config.toml
dataset = "small charts drawn from random numbers"
train_examples = 101725
image_size = 32
color_jitter = 0.1
loss = "charbonnier"
blocks_per_level = 2
attention = false
init = "kaiming_normal"
learning_rate = 0.0078
momentum = 0.95
orthogonalizer = "newton_schulz_5"
adamw_lr_other_params = 0.00071
Rows from block 6 of a small image denoising model, named by matrix and row number. Each number is 500 + 40 x the weight over its row's rms, rounded and kept within 0 to 999. All counts start at 0. Numbers have three digits each. After the name is the row's rms in percent of the matrix's.
After each channel's rows are labels from the 100 images, of 14848, where the channel reaches its highest value: "top examples" is what is common among them; "place" is the part of the image that holds the peak. Only what is clearly more common there than usual is listed. The data: small charts drawn from random numbers. In brackets: how many of the 100, against the usual share in percent.
# convs0: first 3x3 conv (model.decb.0.0.convs.0.weight, 128x256x3x3, each kernel summed), inputs 192-255

convs0.79 089:526485482520452529497501567480496483525511521545531552467513485462534544568476553486553542525437482527516494490464577437538506525534522470546534442504452492563557466523515503534495522525473453
top examples: pie chart (99 vs 7); items: eight (63 vs 13.4)
place: centre (100 vs 14.1)

convs0.3 111:486513502498683541493484509506520486520459479582467463496471524485511507501469471402503541589497510531520445492446512486474472530522491511526496236484514494275466484485470508551484519465501528
top examples: rising (49 vs 13.4); line chart (42 vs 7.1)
place: centre (33 vs 14.1)

convs0.125 111:490470490506619523513526487503497566333489478429491423455493500507504456545478546484489487360503524526505607452460520504536511535518489534545509284516506494584476468488453474581495495521537478
top examples: stacked bars (42 vs 7.4)
place: bottom centre (28 vs 11.7)

convs0.60 099:481521495540463513523462527536472503416625462491494493469449429476509536524547533553522457486530496542488512491500518471560535490382506524542546471307462479485524537571504516494520517476493526
top examples: radar chart (99 vs 7.2); one colour (99 vs 53.4); items: eight (50 vs 13.4); items: seven (32 vs 13)
place: centre (94 vs 14.1)

convs0.86 096:463489466489523503467468465499487489476484488523475500455503499502508490480493538472531493515458491489483512479460506470479533495492532477550522475487502488518494504494516517474478505536490492
top examples: stacked bars (28 vs 7.4)
place: bottom left (44 vs 9.8)

convs0.120 113:486454474493471319531485466573523522267460461471521539484518487480466503349506503560501510488508450466557482528494508529472514588526516481502561449550424512554475488524554539440518493518498522
top examples: line chart (35 vs 7.1); pie chart (31 vs 7); heat grid (29 vs 7.4)
place: centre (37 vs 14.1)

convs0.95 108:505488497529601512466499526492499493486561487458487474477497515505493507521476500458537515518490497476522523525538476504590482502378522506503484338512527479491464529496540490522522512458512257
top examples: stacked bars (61 vs 7.4); flat (30 vs 12.6)
place: bottom centre (38 vs 11.7)

convs0.46 094:541518499489485510496541537525500477497457488493465493523469469462563516502479527497486501504530533506484530517503585477498480509506499460518485528466523531474483504485517456503477494488392502
top examples: stacked bars (82 vs 7.4); dark theme (67 vs 29.6); items: eight (32 vs 13.4)
place: bottom right (29 vs 9.8)

convs0.102 093:519505501490478491511473488487528509501515485517464511456479468526556514456500494478505513501510468505470500501526482487468465485503499517504544485523502621496523501498493502508508527511491491
top examples: grid lines (98 vs 39)
place: middle right (32 vs 11.7)

convs0.84 099:453527482446537493454460533502500514507490514495503517486470471536478570476506542494515429498506509507519501479507450476531518508480473474528502478440494489478477491468552554506524449480572523
top examples: items: eight (64 vs 13.4); heat grid (60 vs 7.4); radar chart (40 vs 7.2)
place: centre (63 vs 14.1)

convs0.27 101:489494494488495491531483525513554496470414434532529536476489528523494503501448495490494534498357449498527493475514532494511539510528574424549499443489422492472560540503499456524511500484490467
top examples: pie chart (49 vs 7); items: eight (32 vs 13.4); scatter plot (31 vs 7.3)
place: centre (36 vs 14.1)

convs0.90 101:475541496479578437514444514539515380597513491348469404457480488482458545483473520365551509397504467458526598483447521492504473446533514495543497410512435505558472497494352477497499489482537468
top examples: line chart (47 vs 7.1); pie chart (36 vs 7)
place: centre (43 vs 14.1)

convs0.4 104:465486448501536492525473516488502491473526480489330461499506506502496495484492500531459484496478482505504488469483514500533472496492530500500529461506510501484526501486474519485277480516478493
top examples: grid lines (100 vs 39); dark theme (99 vs 29.6); dip in the middle (33 vs 13.1)
place: top centre (30 vs 11.7)

convs0.21 111:497485480509517550521522505513494448278496477494505505493504513497484512587496464539484467562480503527543499471423495518491543371523516503496499412520455502426483525525594536553494498508523470
top examples: heat grid (51 vs 7.4); items: eight (37 vs 13.4)
place: centre (42 vs 14.1)

convs0.17 099:469498494498532480493515492514482506457527466487544534499479468488512498477492505518499488479505482492492499512500534457524503499514513495513499500505498484476461528532516495508483490463454518
top examples: radar chart (99 vs 7.2); one colour (99 vs 53.4); grid lines (92 vs 39)
place: top left (35 vs 9.8)

convs0.74 096:534529505498520494476470569512431511539482473473502476460511638520461462495496487482474525503472447430531480508465510474465562480475456474502582470465472543496505505497520539530491475515570495
top examples: one colour (99 vs 53.4); dark theme (96 vs 29.6); line chart (58 vs 7.1); radar chart (40 vs 7.2)
place: centre (47 vs 14.1)

convs0.30 098:507427485509500474493447492491536512544474476507448508474516519427507526512514491477491544478511526508472501480448459462509503495497524475508482453522523509481424466486501497485519500525538512
top examples: dark theme (94 vs 29.6); grid lines (71 vs 39); radar chart (64 vs 7.2); horizontal bar chart (30 vs 7.1)
place: centre (32 vs 14.1)

convs0.62 090:378463507503504519506442496508480528545447481536523560495431497530474503511522496410440511505520492499482516470477515443405511512533493440482450520367431527521453511495530504509499403540521523
top examples: radar chart (61 vs 7.2); items: eight (41 vs 13.4); pie chart (36 vs 7)
place: centre (73 vs 14.1)

convs0.24 098:538530503510517497479504501540499487503541545469540523443492427478591525484490549433465502469492508463477519473498552456514470514489495566516486471547521511477483476525546526519517534484483503
top examples: radar chart (100 vs 7.2); one colour (100 vs 53.4); dark theme (76 vs 29.6); items: eight (52 vs 13.4)
place: centre (96 vs 14.1)

convs0.123 113:477541499506568568483462476531525578596504499522475464515471500492449518437478500344505530545484467458510530519424525505492489567515469494497526423529391517416487454506590542518487484490492451
top examples: pie chart (52 vs 7); items: eight (39 vs 13.4); line chart (32 vs 7.1)
place: centre (50 vs 14.1)

convs0.50 112:495439491487506488521479486443486604243491468456520529448502476494478490477475462544474501237488478493536516524493512518494527568511510463540536437517467514598501445497580498555549478517491517
top examples: pie chart (58 vs 7); items: eight (38 vs 13.4); line chart (36 vs 7.1)
place: centre (49 vs 14.1)

convs0.103 111:493491500513616334510506483487507493327498467500484456488510491507501487471511552497535482591471518511520503495500509542536532518472528484433517296510521499550486491518486517410496477495513506
top examples: stacked bars (59 vs 7.4); heat grid (26 vs 7.4)
place: bottom centre (34 vs 11.7)

convs0.126 096:486512498503458477532495488508493513460475502466491494504554514492451518506519517430477515504448453328493471521577496484529532499488488516516551562566353474478497495510493507492535455493544539
top examples: lollipop chart (77 vs 7.3); falling (29 vs 12.5)
place: centre (33 vs 14.1)

convs0.93 092:583534458521512489466495487460559467514520502506517490500397520504496518521531492487533526460516549456473512488403552464512524520505547532503534406483496563476448522499513469439491461559499514
top examples: lollipop chart (48 vs 7.3); pie chart (45 vs 7)
place: centre (55 vs 14.1)

convs0.31 104:495448481499486611498469466428496510318460465531520551510529499507480481551531575539491471556493462500541456494528486521486531374496478446450503414512496510482490513516434539559511472470499532
top examples: line chart (44 vs 7.1); heat grid (30 vs 7.4); trend: falling (29 vs 12.5)
place: centre (32 vs 14.1)

convs0.118 092:510493512460519491504558507507513507471509509497508477532474493519507513468458559497524522501534489498478523490514497519522504486506515523535511491517506507499500488477538478482517483531469520
top examples: grid lines (65 vs 39); radar chart (47 vs 7.2)
place: top left (37 vs 9.8)

convs0.33 117:489476497503487498526490482503460485528484520536516386480474523689467537498522521505516561493517527496458515508522506509488506502512467447508491507502533420480663469501520502476516442501477506
top examples: one colour (97 vs 53.4); histogram (92 vs 7); dark theme (78 vs 29.6)
place: bottom centre (28 vs 11.7)

convs0.58 104:475517506460461496479510537539530528491479494539488503510502501524480468566483501411521488466487464527509477477484505443477503457495486491492532523420190496510491583495519500493552490551485515
top examples: lollipop chart (97 vs 7.3); dark theme (94 vs 29.6)
place: centre (38 vs 14.1)

convs0.35 095:514494456498432499393484508512566505543524430490495434458442481484469460523456500485490494490446469493485463492428516485516455486472487506481426467608462482510454538499517523500504452496542504
top examples: dark theme (69 vs 29.6); radar chart (52 vs 7.2); pie chart (48 vs 7); items: eight (39 vs 13.4)
place: centre (42 vs 14.1); bottom right (29 vs 9.8)

convs0.115 111:482536514513457539524487490537515340500506515438495479523489498503454472530508552357523519454499472455484548477494484494501482585507482490509530537539171490510497533492516459494499485508490480
top examples: lollipop chart (27 vs 7.3)
place: middle right (28 vs 11.7)

convs0.0 110:496501477514486492511488530529447502475458504518503502457442525469498520513502512487513483488472476502511505500514522503491509508493512526496491485511450497461519476516552498495515527536503546
top examples: one colour (97 vs 53.4); grid lines (65 vs 39); radar chart (53 vs 7.2); horizontal bar chart (45 vs 7.1)
place: middle left (28 vs 11.7)

convs0.44 094:506486481465480503482486498488464504503493464513409461540489552495509515500487510440496498497481532509525507513565466485508495514485497498501504474510458494513412480493490491502396475487502484
top examples: lollipop chart (98 vs 7.3); dark theme (64 vs 29.6)
place: centre (35 vs 14.1)

convs0.87 094:472476477494578499482493528523574482503508455456482500481468502519539469458451515505509553456397539414514471550533549469461504587495482506482524396463518499465467438486433500511491492471522497
top examples: pie chart (50 vs 7); items: eight (32 vs 13.4); ring chart (26 vs 6.9)
place: top right (29 vs 9.8)

convs0.34 094:537479474493597489478473510493501456532541491503501452486462435534466451494464484483492457496511458489544518518324481488564485496344559461479532439494482498479516522511484501506479436439574442
top examples: histogram (41 vs 7)
place: bottom left (26 vs 9.8)

convs0.114 086:527519537479493517465504434483471492518408485516493544486521506545415492492514501481523532516499415397480540499464503501461507535544495489495568489520482433533443502481519491510514396397535445
top examples: items: eight (68 vs 13.4); pie chart (38 vs 7); heat grid (38 vs 7.4)
place: centre (76 vs 14.1)

convs0.32 110:503523474488534510468501406528504491463509498499547525524517513516463501503514462475515532502518487509466525494458500521532399507522537458464516492487454484476541533516514403486535518511415472
top examples: radar chart (100 vs 7.2); dark theme (100 vs 29.6); one colour (100 vs 53.4); items: eight (47 vs 13.4)
place: centre (93 vs 14.1)